config.toml
image_size = 64
vocab_size = 30
encoder_layer_scale_init = 0.1
encoder_layers = 6
text_encoder_layers = 10
text_encoder_positions = "learned"
l1_shrink = 0.03
Rows from block 2 of the text encoder, named by matrix and row number. Rows with one number belong to one neuron. Each number is 200 + 20 x the weight over the matrix's rms, rounded and kept within 0 to 999. All counts start at 0.
# fc1: MLP up (text_encoder.blocks.2.mlp.fc1.weight, 1280x320), inputs 80-159
# fc2: MLP down (text_encoder.blocks.2.mlp.fc2.weight, 320x1280, transposed), outputs 80-159
fc1.17,208,200,165,200,200,199,95,185,144,186,205,208,193,153,264,200,207,199,199,179,168,200,0,328,218,326,200,211,200,363,0,119,187,190,44,216,200,50,236,200,200,198,215,223,201,218,201,90,243,226,200,199,192,199,147,197,136,195,143,196,161,185,183,211,93,185,190,206,194,99,196,296,200,329,194,200,179,235,399,195
fc2.17,200,200,200,200,200,200,200,200,200,200,200,200,200,111,200,242,200,200,200,200,200,200,200,200,200,200,200,200,200,200,200,200,200,0,200,200,200,200,200,200,200,200,200,200,200,568,200,200,195,200,200,200,200,200,200,200,200,200,200,200,200,200,200,200,200,200,200,200,200,200,200,200,200,200,200,200,200,200,200,200
fc1.28,196,193,201,181,235,191,200,199,216,215,200,282,201,1,200,200,210,202,23,179,224,15,167,171,55,149,254,200,200,318,0,177,179,201,176,132,200,320,171,197,201,201,275,174,248,200,207,150,203,209,200,199,226,200,197,238,156,200,189,301,173,198,263,201,0,394,197,176,150,274,200,207,136,158,200,216,199,202,78,71
fc2.28,194,264,200,290,200,200,200,202,191,180,200,200,172,203,235,175,199,210,200,95,201,250,205,172,200,196,200,200,237,200,200,86,202,205,200,177,201,197,275,200,142,200,200,223,253,202,201,200,203,199,201,205,200,200,205,265,198,203,199,200,200,200,218,197,189,200,198,200,197,201,191,188,203,200,200,200,208,184,170,200
fc1.31,200,157,199,206,207,188,197,201,202,204,0,162,203,237,202,121,198,117,189,217,241,200,215,200,201,189,174,199,197,48,195,200,134,163,232,179,194,205,200,201,206,141,207,199,200,200,198,205,264,200,200,211,202,199,186,236,157,190,198,225,118,200,198,196,247,245,200,205,241,169,200,0,230,199,204,202,211,196,124,273
fc2.31,202,202,103,197,0,200,200,200,200,200,94,202,191,200,193,197,233,50,202,234,216,200,200,200,230,187,200,565,200,200,200,220,134,204,199,200,200,201,200,167,128,200,118,200,199,219,199,194,202,289,201,193,200,197,200,334,203,200,202,200,147,200,203,197,200,200,184,205,199,398,200,199,200,178,384,201,201,193,408,201
fc1.35,200,62,200,200,200,200,201,201,270,200,206,552,563,201,200,199,213,200,228,200,651,189,200,206,205,203,200,246,200,33,957,200,143,238,253,200,123,200,158,158,200,200,200,202,260,201,200,202,195,229,200,199,187,200,200,200,147,200,200,181,200,200,201,200,247,452,200,184,205,174,200,217,200,200,200,200,200,200,399,200
fc2.35,184,200,200,200,200,200,160,201,200,200,201,227,200,200,200,200,200,200,198,200,171,204,200,200,200,200,190,204,200,196,199,200,200,196,193,200,200,200,200,200,200,200,201,200,197,200,200,200,202,200,201,200,200,200,201,81,200,200,192,201,201,200,200,204,200,200,200,200,200,227,200,192,200,200,200,205,208,200,245,200
fc1.67,218,200,200,216,294,200,189,200,189,200,200,202,221,200,200,200,260,237,198,179,200,200,148,200,200,230,203,200,199,200,0,145,231,200,247,198,194,201,200,200,226,328,184,132,205,223,205,306,200,267,200,200,200,199,202,159,200,199,200,203,204,200,200,198,388,419,200,200,200,84,200,200,185,200,200,201,165,199,154,197
fc2.67,200,200,200,200,200,200,200,200,200,200,200,200,200,200,200,200,200,200,200,200,200,200,200,200,200,200,200,200,200,200,200,200,200,200,200,358,200,200,200,200,200,200,200,200,0,200,200,200,603,200,200,200,200,200,200,200,200,200,200,200,200,200,200,200,200,200,200,200,200,200,200,200,200,200,200,200,200,200,200,200
fc1.92,245,382,200,114,200,208,198,206,196,144,193,310,429,168,200,218,289,200,152,153,246,200,291,162,274,158,200,198,193,171,0,197,377,361,266,283,209,196,199,118,243,147,185,238,240,200,177,200,270,196,200,200,224,200,214,318,331,200,228,199,198,168,166,200,200,271,194,235,183,73,206,172,374,209,203,212,215,114,24,216
fc2.92,200,191,200,211,199,195,181,195,201,212,215,200,200,200,200,195,219,197,200,200,200,194,200,200,218,200,200,200,200,275,200,197,200,200,200,201,147,210,197,201,200,199,200,180,200,200,193,186,207,200,200,207,190,200,200,200,200,200,205,200,200,111,200,200,199,200,200,204,200,200,200,200,192,196,200,191,200,205,200,201
fc1.106,200,96,276,101,200,200,200,200,200,187,200,200,200,203,200,237,380,200,0,180,232,200,179,200,202,200,200,187,185,230,0,200,65,200,173,200,138,200,200,200,170,236,228,167,200,200,200,248,200,196,200,204,190,175,200,141,216,200,200,394,184,200,200,199,200,568,200,200,200,398,200,200,200,200,200,293,200,159,222,196
fc2.106,200,200,200,200,200,200,200,200,200,200,200,200,200,200,200,200,200,200,200,200,200,200,200,200,200,200,200,200,200,200,200,200,200,200,200,200,200,200,200,200,200,200,200,200,200,200,200,200,200,200,200,200,200,200,200,999,200,200,200,200,200,200,200,200,200,200,200,200,200,200,200,200,200,200,360,200,200,200,200,200
fc1.138,198,207,176,200,200,200,230,200,311,200,225,200,315,200,230,200,200,200,200,200,200,200,200,200,214,200,200,200,200,200,71,237,145,164,0,200,200,118,264,200,200,207,230,114,200,200,200,200,240,200,200,200,132,200,213,200,200,200,191,200,200,200,200,200,222,232,200,200,200,200,200,200,102,200,181,200,200,200,208,391
fc2.138,200,200,200,200,200,200,200,200,200,200,200,200,200,200,200,200,200,200,200,200,200,200,200,200,200,200,200,200,200,200,200,200,200,200,200,200,200,200,200,200,200,200,200,200,200,200,200,200,200,200,200,200,200,200,200,200,200,200,200,200,200,200,200,200,200,200,200,200,200,200,200,200,200,200,200,200,200,200,200,200
fc1.162,200,200,200,200,237,200,200,200,380,200,200,200,277,200,200,200,231,200,192,200,200,200,165,184,200,200,200,200,200,223,0,200,270,200,200,200,199,200,200,200,200,200,200,200,200,200,200,200,213,200,200,200,200,200,200,200,200,124,200,200,200,200,200,155,200,232,200,200,200,11,200,200,200,200,200,200,200,200,178,35
fc2.162,200,200,200,200,200,200,200,185,200,200,200,200,200,200,200,200,200,200,200,200,200,200,200,200,200,200,200,200,200,200,200,200,200,200,200,200,200,200,200,200,200,200,200,200,200,200,200,200,200,200,0,200,200,200,200,200,0,200,200,200,200,200,200,200,200,200,200,200,200,200,200,200,200,200,200,200,200,200,200,200
fc1.172,206,379,96,209,200,206,194,200,160,107,185,200,200,190,195,200,200,200,214,287,200,340,126,137,203,200,194,200,200,326,30,216,189,191,280,200,200,114,226,200,188,200,456,200,173,200,201,191,198,366,200,291,200,200,200,200,228,233,200,117,200,200,165,200,215,177,226,200,178,136,266,200,194,211,200,200,200,250,211,200
fc2.172,200,200,200,200,200,200,200,200,200,200,200,200,200,200,200,200,200,200,200,200,200,200,200,200,200,200,200,200,200,200,200,200,200,200,200,200,200,200,200,200,200,200,200,200,200,200,200,200,200,200,200,10,200,200,200,200,200,200,200,200,200,200,200,200,200,200,200,200,200,200,200,200,200,200,200,200,200,200,200,200
fc1.219,147,342,122,186,242,200,195,200,175,200,218,161,274,91,203,220,202,161,202,162,199,199,117,277,93,198,175,351,213,228,179,195,122,279,0,192,216,180,162,256,194,102,204,182,372,201,204,206,252,187,259,289,200,198,200,200,304,201,296,198,186,169,199,231,331,226,191,199,92,190,200,137,226,191,200,208,169,225,194,244
fc2.219,0,200,200,200,200,200,200,200,199,200,152,211,200,200,199,200,199,200,200,199,224,200,199,209,200,200,200,200,200,200,150,200,202,200,199,200,200,200,200,199,200,198,200,200,200,200,200,200,200,200,200,200,200,200,200,200,200,200,200,199,200,197,200,200,200,200,200,200,200,200,197,200,200,200,200,199,200,200,200,200
fc1.244,205,200,200,201,211,194,200,200,209,200,200,0,320,104,200,172,200,200,200,205,195,194,35,199,225,197,295,200,205,171,0,200,252,201,187,202,0,242,211,269,200,161,200,215,197,198,203,176,505,200,223,196,187,200,200,203,225,197,205,210,204,200,207,202,200,141,209,200,209,198,198,0,121,207,204,204,200,199,307,320
fc2.244,200,200,200,200,200,200,200,200,200,200,511,200,200,200,200,200,200,200,200,200,200,200,200,200,200,200,200,200,200,200,200,200,200,200,200,200,200,200,200,200,200,200,200,200,200,200,200,200,200,200,200,200,200,200,200,200,200,200,286,200,200,200,200,200,200,200,200,200,200,200,200,200,200,200,200,200,200,200,200,200
fc1.249,152,271,151,349,199,200,219,304,268,172,200,291,189,374,210,200,186,254,142,21,490,230,187,163,188,169,200,146,236,237,77,113,207,169,181,176,132,219,215,240,144,197,217,231,221,204,223,217,191,271,228,200,172,200,199,207,162,225,176,212,200,159,326,200,118,256,179,200,201,0,200,187,217,205,200,201,200,155,127,161
fc2.249,219,205,200,314,200,203,200,206,204,204,272,200,226,192,216,206,200,341,199,172,200,208,200,200,221,0,200,200,318,200,223,191,203,200,131,206,193,200,269,200,199,200,235,203,204,202,248,197,205,456,320,232,197,200,207,200,200,240,200,200,197,200,217,200,188,208,200,201,207,612,200,220,242,200,220,200,206,199,146,200
fc1.278,200,214,200,200,217,200,200,200,200,200,220,0,200,116,200,200,232,200,146,169,312,200,200,200,200,242,237,200,200,221,0,169,215,96,218,200,103,267,200,156,244,200,200,200,200,200,200,149,250,200,200,336,265,200,200,200,102,200,200,200,200,270,189,200,300,138,200,189,184,200,217,200,200,217,200,200,200,200,252,167
fc2.278,200,200,200,200,200,200,200,200,200,200,200,200,200,200,200,200,200,200,200,200,200,200,200,200,200,200,200,200,200,200,200,200,200,200,200,200,200,200,200,200,200,200,200,200,200,200,200,200,200,200,200,200,110,200,200,200,200,200,200,200,200,200,200,200,200,327,200,200,200,200,200,200,200,200,200,200,200,200,200,200
fc1.330,194,195,198,200,162,184,284,214,133,205,202,0,198,199,218,200,227,267,135,186,201,201,195,200,219,153,203,183,200,180,0,238,0,244,207,202,155,201,194,128,171,201,231,226,201,117,200,200,195,200,187,267,239,200,204,191,216,199,232,214,190,205,222,195,354,273,200,205,201,196,202,200,205,224,128,195,201,78,354,201
fc2.330,242,203,169,207,200,200,186,177,200,200,211,200,200,200,200,200,200,202,137,199,203,200,200,36,200,130,199,200,208,0,200,183,172,200,200,200,228,200,205,200,200,200,200,200,55,200,200,185,207,200,222,200,218,200,200,200,200,200,200,200,199,200,155,200,200,205,200,200,167,215,200,200,200,200,200,200,200,199,204,200
fc1.377,200,200,200,200,65,200,200,200,115,164,200,200,200,200,200,200,200,200,200,223,200,200,195,200,66,200,200,200,200,200,0,200,106,333,458,200,52,200,200,200,200,200,200,200,200,200,200,200,200,200,200,200,200,200,200,200,200,200,200,200,200,200,200,225,127,200,200,200,200,200,200,105,200,200,200,200,200,200,283,200
fc2.377,200,200,200,200,200,200,200,200,200,200,200,200,200,200,200,200,200,200,200,200,200,200,200,200,200,200,200,200,200,200,200,200,200,200,200,200,200,200,200,200,200,200,200,200,200,200,200,274,200,200,200,200,200,200,200,200,200,200,200,200,200,200,200,200,200,200,200,200,200,200,200,200,200,200,200,200,200,200,200,200
fc1.408,201,213,184,254,70,200,200,224,185,202,180,81,251,235,199,200,230,196,200,189,236,249,362,171,217,154,200,200,198,137,0,166,233,303,207,200,265,206,187,188,201,199,109,199,200,239,190,134,204,260,200,200,310,200,208,27,334,201,200,226,199,176,174,182,238,428,182,208,150,124,198,158,308,257,200,135,200,204,698,200
fc2.408,200,195,200,189,201,200,200,209,200,200,279,200,200,201,191,201,200,190,200,217,200,199,199,200,204,203,199,200,199,196,217,963,204,193,410,200,200,200,193,204,125,550,448,200,200,164,200,200,495,197,316,200,199,199,199,411,200,199,199,289,200,199,199,200,178,199,200,198,200,185,196,200,198,199,200,200,200,200,409,200
fc1.413,170,185,177,197,192,199,174,200,201,200,200,202,200,203,200,184,382,154,180,201,237,196,172,255,175,150,197,201,200,210,0,200,190,227,208,199,160,200,199,201,113,199,199,160,201,168,200,189,198,200,199,200,207,200,203,195,185,200,149,262,200,223,93,200,203,114,200,199,199,189,200,119,204,119,200,242,212,203,456,242
fc2.413,0,204,204,200,212,198,199,204,188,199,200,200,200,206,201,199,101,219,200,166,201,205,198,199,192,188,200,200,201,208,188,198,200,201,213,200,208,183,214,199,199,200,200,197,200,200,198,200,208,200,200,200,199,200,200,202,199,200,195,200,162,178,222,200,230,200,200,132,200,184,200,200,200,200,199,200,223,199,200,200
fc1.457,196,198,172,204,190,200,200,180,283,204,265,0,106,222,200,130,203,363,0,103,257,211,215,201,220,185,290,87,210,203,0,201,211,237,226,317,176,235,260,180,193,306,289,181,186,200,283,185,529,218,218,200,206,290,200,214,136,201,280,200,190,158,159,186,109,200,181,252,188,118,192,213,193,51,200,192,31,201,204,311
fc2.457,200,200,200,200,203,200,200,207,200,200,195,209,200,200,200,197,200,202,200,200,200,233,200,200,200,200,200,200,197,194,201,200,201,202,182,197,199,200,200,200,200,201,200,200,200,200,200,200,200,200,200,200,23,186,200,200,200,200,200,198,200,198,200,200,200,200,200,200,200,201,200,200,200,200,200,200,199,200,200,200
fc1.458,199,286,0,258,262,241,200,200,213,142,204,245,297,587,154,200,328,202,185,230,184,215,506,144,195,197,154,190,205,293,259,162,194,0,174,182,259,174,200,243,95,213,198,82,198,216,20,126,201,245,207,200,139,200,201,195,186,216,203,184,200,200,200,161,150,459,200,200,240,117,188,174,405,200,216,58,206,200,603,200
fc2.458,200,199,200,174,201,200,200,197,200,200,200,210,202,199,199,187,204,196,200,200,200,167,200,188,200,200,165,200,190,200,219,200,200,208,20,200,200,200,199,194,203,271,184,200,200,201,197,199,200,183,200,200,200,200,200,200,202,171,203,200,200,201,200,200,201,198,200,204,198,865,200,200,200,194,202,201,186,200,210,200